python train.py --precondition_frequency=10 --steps=3300 --final_lr_fraction=0
Rows from block 8 of the audio encoder of a small contrastive audio-text model, named by matrix and row number. Rows with one number belong to one channel. Each number is 50 + 12 x the weight over its row's rms, rounded and kept within 0 to 99. All counts start at 0.
Before each channel's rows are labels from the 100 clips, of 14976, where the channel reaches its highest value: "peak on" is the class under the peak. Only what is clearly more common there than usual is listed. The data: synthesised sound scenes: up to three everyday sounds over a background. In brackets: how many of the 100.
# conv1: bottleneck pointwise conv (encoder.blocks.8.conv1.weight, 64x208x1x1), inputs 0-207
# conv2: growth 3x3 conv (encoder.blocks.8.conv2.weight, 16x64x3x3, transposed), outputs 0-15, a 3x3 kernel for each

peak on: creak (31)
conv1.58:31 62 46 27 59 39 33 46 54 45 53 40 52 48 41 47 64 59 46 34 56 71 40 43 60 60 53 37 38 47 55 46 41 32 53 48 43 51 54 48 38 51 45 60 54 51 44 56 35 55 41 55 47 44 60 43 45 35 54 35 63 47 50 44 62 52 40 35 42 58 44 20 48 46 60 46 34 45 37 56 44 49 34 29 64 64 64 62 62 35 41 52 42 48 53 47 41 30 92 68 55 54 66 43 26 67 53 29 36 36 37 64 40 52 47 49 54 62 44 60 39 57 63 37 51 60 36 58 69 52 55 44 54 70 66 56 67 60 32 41 34 49 64 51 41 63 62 65 72 55 48 49 55 34 47 40 52 49 39 42 44 52 42 44 50 61 62 47 31 42 64 53 72 27 34 52 20 55 66 68 48 63 34 66 31 62 60 68 60 53 57 48 39 36 58 30 41 50 79 58 87 66 41 57 51 69 50 68
conv2.58:24 52 53 36 37 65 60 47 47 60 39 56 75 58 41 41 34 27 56 33 53 47 48 37 47 45 49 53 43 49 55 42 36 60 36 30 32 45 38 50 50 47 50 60 39 48 35 41 65 45 49 60 74 50 45 62 37 40 52 50 29 37 53 38 55 81 59 55 55 40 46 50 58 67 43 66 38 48 63 47 37 34 35 35 41 54 41 37 43 49 44 44 68 48 45 49 41 31 53 44 53 38 55 62 40 58 55 54 35 76 62 42 51 66 36 64 38 82 42 55 30 76 25 67 22 57 52 50 39 62 47 40 56 64 50 52 41 49 45 66 44 45 27 30

peak on: frog croaking (38)
conv1.56:39 66 49 67 52 47 41 47 67 52 34 50 57 47 56 43 61 59 51 32 63 43 30 55 43 62 57 34 44 27 48 54 64 47 38 41 49 56 58 48 52 43 44 57 67 69 33 34 56 32 34 54 57 55 60 60 48 56 54 53 50 73 45 57 44 61 50 39 38 46 72 34 47 50 75 56 71 19 54 58 57 54 81 57 50 50 52 42 25 35 68 68 51 64 60 78 56 49 46 66 48 50 63 54 19 70 50 64 47 44 66 64 39 40 56 39 52 59 48 56 48 34 56 59 51 18 55 50 54 51 70 48 44 54 52 51 43 42 47 41 47 52 45 72 73 46 41 17 48 47 27 35 65 50 49 46 45 46 69 45 54 57 48 44 45 38 47 49 50 56 58 59 67 24 68 34 58 23 29 35 57 51 27 38 38 66 42 48 64 60 47 46 70 46 48 37 50 41 47 64 55 31 47 42 38 49 47 27
conv2.56:47 32 51 59 49 56 43 52 45 36 54 50 66 48 56 39 79 43 60 39 49 59 45 56 38 53 39 43 50 52 53 49 45 51 50 53 45 63 61 56 51 58 62 45 38 31 51 59 49 46 40 53 49 54 59 60 54 22 25 68 99 56 20 67 60 41 57 43 40 49 42 58 34 33 46 74 43 65 43 68 47 48 48 62 58 65 42 43 51 58 60 51 39 50 42 60 52 48 51 47 46 42 46 53 52 48 47 53 52 54 50 45 66 55 63 43 46 75 71 25 69 31 84 43 45 35 51 43 58 52 53 47 39 45 56 82 45 47 74 38 45 25 68 59

peak on: explosion (26)
conv1.43:33 66 65 43 64 38 61 60 57 65 42 55 63 59 57 50 31 49 63 39 58 50 39 66 43 73 62 45 61 35 50 45 39 48 42 47 59 49 48 40 43 60 64 20 54 54 33 41 45 49 47 51 60 63 54 30 66 74 46 48 59 51 63 51 39 69 68 35 31 53 27 60 58 58 63 44 47 66 44 59 49 29 44 61 55 58 42 36 21 47 52 35 56 71 43 43 48 52 91 50 30 56 54 56 53 46 42 61 35 49 50 67 45 74 46 40 52 54 40 45 58 51 62 70 60 60 57 42 56 63 43 39 47 43 26 71 33 43 38 64 52 33 50 64 60 37 41 39 29 69 37 41 47 44 46 43 50 44 70 41 42 55 32 40 48 56 52 33 46 59 35 53 37 43 33 46 57 32 43 39 48 46 40 48 75 49 41 42 57 61 67 58 76 38 48 44 83 46 47 69 49 35 46 36 56 37 30 55
conv2.43:50 86 55 68 28 25 52 50 64 55 48 60 36 55 52 54 67 48 41 42 44 65 43 46 50 63 52 62 44 43 53 41 52 68 55 64 46 35 69 47 69 32 57 38 65 45 43 56 49 52 49 58 52 55 47 40 78 30 33 39 78 66 57 38 48 54 61 66 41 46 52 37 82 29 48 46 27 56 55 37 85 47 43 53 53 68 61 37 37 41 48 43 44 46 51 35 46 63 58 46 49 56 56 36 63 54 50 43 64 53 64 42 42 49 40 53 53 89 25 56 52 55 35 48 39 72 58 51 49 48 47 55 55 45 52 59 59 65 43 56 57 47 57 42

peak on: spray hiss (33)
conv1.61:48 53 46 46 71 65 60 39 75 51 71 36 46 37 59 48 44 65 45 40 61 48 50 46 47 49 46 37 46 69 73 40 41 50 47 19 71 49 40 67 58 53 38 59 50 50 67 67 33 46 54 28 43 54 41 41 44 29 41 46 45 49 40 62 62 36 42 52 52 64 37 43 60 61 59 35 47 36 59 45 57 38 34 74 49 29 51 41 66 51 32 60 70 30 49 57 52 52 50 41 50 31 24 35 35 22 53 49 67 52 41 50 63 63 50 52 51 43 44 59 52 63 77 59 64 59 39 56 57 49 60 55 59 41 40 60 47 45 49 44 18 56 43 51 57 38 68 72 83 42 50 49 49 52 54 63 56 77 34 58 29 45 49 54 66 37 34 53 66 54 60 46 44 57 33 43 45 70 62 50 44 58 52 62 35 33 41 73 45 62 38 68 49 47 44 42 26 53 44 30 37 59 54 61 63 64 46 51
conv2.61:54 67 59 43 65 63 37 66 29 51 47 56 33 51 51 56 54 46 68 48 59 44 33 57 33 56 46 34 46 48 40 53 50 41 54 43 55 17 58 59 66 38 53 62 59 54 45 48 56 50 48 56 46 64 61 35 23 70 55 32 28 50 64 61 59 29 55 56 51 64 62 33 36 82 81 35 33 37 24 58 53 47 43 52 52 56 53 43 51 35 48 53 48 51 43 53 32 47 58 51 56 53 49 55 32 60 56 51 44 59 59 54 57 42 54 44 44 69 61 68 51 26 08 51 46 69 49 49 41 52 57 36 67 47 49 56 42 35 42 61 60 63 58 73

peak on: frog croaking (48)
conv1.30:38 41 47 69 63 39 43 55 59 64 41 45 52 63 42 45 47 47 48 45 46 55 44 35 42 54 45 50 63 30 50 44 57 37 33 50 60 63 64 34 43 42 42 49 59 42 31 36 41 44 37 51 38 44 45 50 53 62 57 76 41 56 56 76 27 82 41 50 55 64 49 46 32 59 71 56 54 54 50 64 49 58 53 67 40 39 47 34 47 55 46 38 51 90 36 74 50 45 55 92 52 49 59 60 52 43 38 59 39 54 52 88 59 57 47 53 65 49 39 60 43 38 23 57 73 47 55 60 73 52 67 40 54 54 45 47 43 42 55 49 51 56 52 55 27 24 31 42 57 70 58 38 49 54 54 46 67 46 52 49 69 49 57 45 51 48 23 43 25 50 40 58 48 42 58 48 66 42 51 42 57 57 36 40 63 51 58 69 62 41 53 43 60 35 55 64 62 42 65 67 53 43 42 44 32 36 42 21
conv2.30:48 49 44 55 43 61 61 44 41 37 38 61 66 62 36 57 68 43 43 46 65 52 49 44 60 43 57 54 50 41 54 54 54 48 50 49 34 53 46 58 35 69 50 47 40 49 45 49 52 51 50 51 53 39 26 57 64 32 45 57 92 26 46 50 44 60 41 52 53 59 36 50 29 38 47 54 23 53 65 83 45 48 49 44 54 55 47 39 55 54 47 47 50 46 60 40 50 45 54 48 40 69 55 45 60 48 40 58 42 59 41 56 58 57 36 46 71 99 23 34 52 73 39 67 10 64 52 42 55 64 44 56 42 55 45 57 49 69 48 62 36 49 33 55

peak on: fly buzzing (78)
conv1.26:54 85 42 25 36 36 68 41 48 50 51 47 56 35 51 50 64 68 35 56 60 54 40 41 56 24 43 38 31 58 35 64 60 36 35 37 57 50 48 20 41 35 39 54 64 46 48 52 28 39 59 60 50 68 60 38 40 47 50 57 60 30 57 81 44 64 34 61 53 63 58 48 47 28 47 80 58 38 44 54 51 61 30 44 37 26 50 39 44 45 59 72 62 54 41 60 55 71 71 56 63 51 44 67 46 40 44 45 53 57 40 56 45 45 40 47 46 69 55 63 55 49 57 46 49 53 60 47 44 37 49 54 31 38 69 56 46 51 41 58 23 74 34 58 40 56 53 44 49 51 48 57 40 46 37 54 44 41 45 37 33 47 52 52 41 63 53 35 46 49 29 43 75 50 58 45 19 60 37 33 46 72 51 55 49 61 31 55 55 46 51 63 39 54 51 52 37 71 37 34 65 73 58 53 54 41 36 41
conv2.26:27 53 45 50 23 70 46 83 34 27 25 67 54 49 54 45 57 10 56 50 60 62 29 40 43 61 53 49 50 59 59 64 59 41 51 38 47 59 38 63 52 66 52 58 56 53 53 42 56 46 54 58 58 43 42 66 34 59 58 54 53 29 42 64 50 60 52 66 31 56 30 40 37 24 47 33 50 56 74 49 58 59 45 38 39 61 53 66 35 61 58 46 71 43 43 57 40 41 41 53 56 49 53 60 53 64 50 48 54 53 51 47 64 48 47 51 41 39 28 57 60 65 34 67 32 29 48 58 32 47 57 48 64 51 52 62 39 52 39 33 47 37 73 65

peak on: sawing (47)
conv1.19:40 58 49 30 61 36 40 44 51 57 46 58 49 57 69 66 55 30 36 42 47 44 54 66 47 59 62 39 43 61 61 50 45 51 62 60 52 53 35 59 57 46 48 66 63 44 45 49 45 34 58 47 52 60 46 53 49 43 47 32 45 28 54 39 57 62 58 47 58 48 53 44 50 75 52 60 44 53 40 41 47 40 29 80 25 73 52 62 51 43 66 58 39 46 42 46 51 59 32 54 52 67 55 37 55 62 39 51 66 51 32 47 60 34 49 50 47 53 55 66 24 39 53 39 72 42 47 32 43 51 32 58 19 35 61 56 33 42 61 34 64 53 45 53 34 50 62 45 41 48 70 30 44 47 41 51 65 50 25 45 14 47 76 59 31 36 49 45 53 59 43 46 37 58 49 59 47 47 55 53 68 30 70 65 42 54 37 49 41 38 53 57 57 36 33 40 58 47 28 07 29 62 63 69 48 68 41 60
conv2.19:52 52 32 54 47 48 42 65 50 47 65 28 44 27 68 50 58 57 63 40 53 48 63 59 53 44 31 45 51 50 40 50 53 41 44 53 66 47 51 55 43 36 54 51 65 55 55 40 40 54 60 58 46 55 61 36 43 60 77 11 34 47 71 56 72 22 69 60 34 58 53 34 49 35 64 35 34 81 49 58 47 63 52 49 43 43 54 75 47 51 37 52 65 67 43 55 30 49 40 54 39 53 41 41 54 70 47 44 65 38 58 55 37 46 55 56 52 29 50 61 48 41 44 74 52 44 56 47 51 45 53 50 62 49 56 34 51 59 79 36 62 37 84 55

peak on: sawing (30)
conv1.52:79 57 64 43 42 51 66 64 33 41 53 72 43 56 37 60 38 35 45 60 58 43 54 73 68 45 40 66 53 66 51 41 28 70 57 51 46 55 63 52 45 59 35 47 57 52 41 59 38 57 43 47 42 57 62 39 39 69 37 35 42 43 47 33 51 50 54 30 41 44 54 71 34 72 43 53 61 55 39 40 36 42 65 33 37 55 55 55 58 45 58 42 49 63 74 55 30 41 62 45 34 70 40 46 66 69 44 49 61 51 51 65 54 60 46 47 56 43 47 57 41 47 55 26 24 33 42 44 30 53 68 41 82 62 36 55 50 70 49 23 53 53 75 37 50 58 46 59 47 47 52 43 46 34 43 56 33 69 33 66 29 39 49 61 45 54 58 39 58 58 38 66 59 43 46 43 43 34 45 66 57 43 68 38 41 55 41 38 59 34 37 56 50 37 47 63 58 53 28 67 78 45 47 27 37 58 63 54
conv2.52:65 89 12 14 53 69 38 45 46 73 48 66 52 47 50 50 39 39 39 63 31 52 48 45 66 47 41 58 52 42 51 51 55 46 50 52 54 55 57 47 52 44 45 41 59 51 51 57 46 47 47 48 58 40 27 41 57 54 62 32 37 63 64 45 65 40 48 39 60 41 45 64 92 48 22 30 55 66 54 34 53 53 49 63 49 49 47 56 54 43 60 53 37 65 59 44 55 40 54 52 58 42 34 53 51 53 54 50 51 35 46 43 50 61 40 54 56 31 37 68 43 67 30 49 39 60 41 45 56 47 51 55 43 50 37 53 68 18 58 35 64 50 24 43

peak on: sawing (69)
conv1.40:35 45 52 49 42 60 27 44 56 45 52 41 32 49 36 28 67 54 64 39 52 51 43 46 52 39 57 34 59 53 52 56 70 54 81 60 33 33 41 51 69 59 29 38 55 55 54 48 40 49 56 42 70 21 49 45 44 31 50 36 57 65 45 50 54 70 43 64 36 53 40 53 61 55 35 46 67 72 54 57 84 43 48 41 32 50 59 41 51 51 21 45 51 55 45 65 56 57 54 57 74 50 45 45 54 50 47 43 40 50 46 34 31 50 62 40 41 60 49 43 44 59 49 46 42 43 58 43 51 47 38 40 62 41 45 49 61 64 48 54 41 59 52 65 42 62 77 55 51 66 47 43 51 59 58 28 65 44 51 74 47 90 51 66 43 68 59 64 47 46 51 66 37 54 65 55 59 55 38 32 44 50 37 49 59 62 59 39 43 50 53 30 48 39 51 99 48 58 60 54 50 57 53 70 49 35 50 45
conv2.40:56 55 38 47 65 38 32 36 63 46 49 39 37 55 53 52 48 75 51 55 48 39 50 45 44 43 52 48 50 52 38 56 51 42 58 50 48 38 50 39 50 49 50 52 45 55 49 55 61 46 51 54 45 45 41 36 65 53 82 34 49 43 37 27 72 53 41 67 58 30 62 64 24 69 31 21 64 46 75 41 70 43 45 45 35 39 60 49 49 53 42 48 56 48 40 62 43 61 59 36 59 55 41 43 61 41 54 57 42 58 43 42 42 51 47 59 43 41 41 37 16 88 45 71 43 39 47 55 47 44 54 51 68 42 53 25 35 78 51 35 55 36 36 83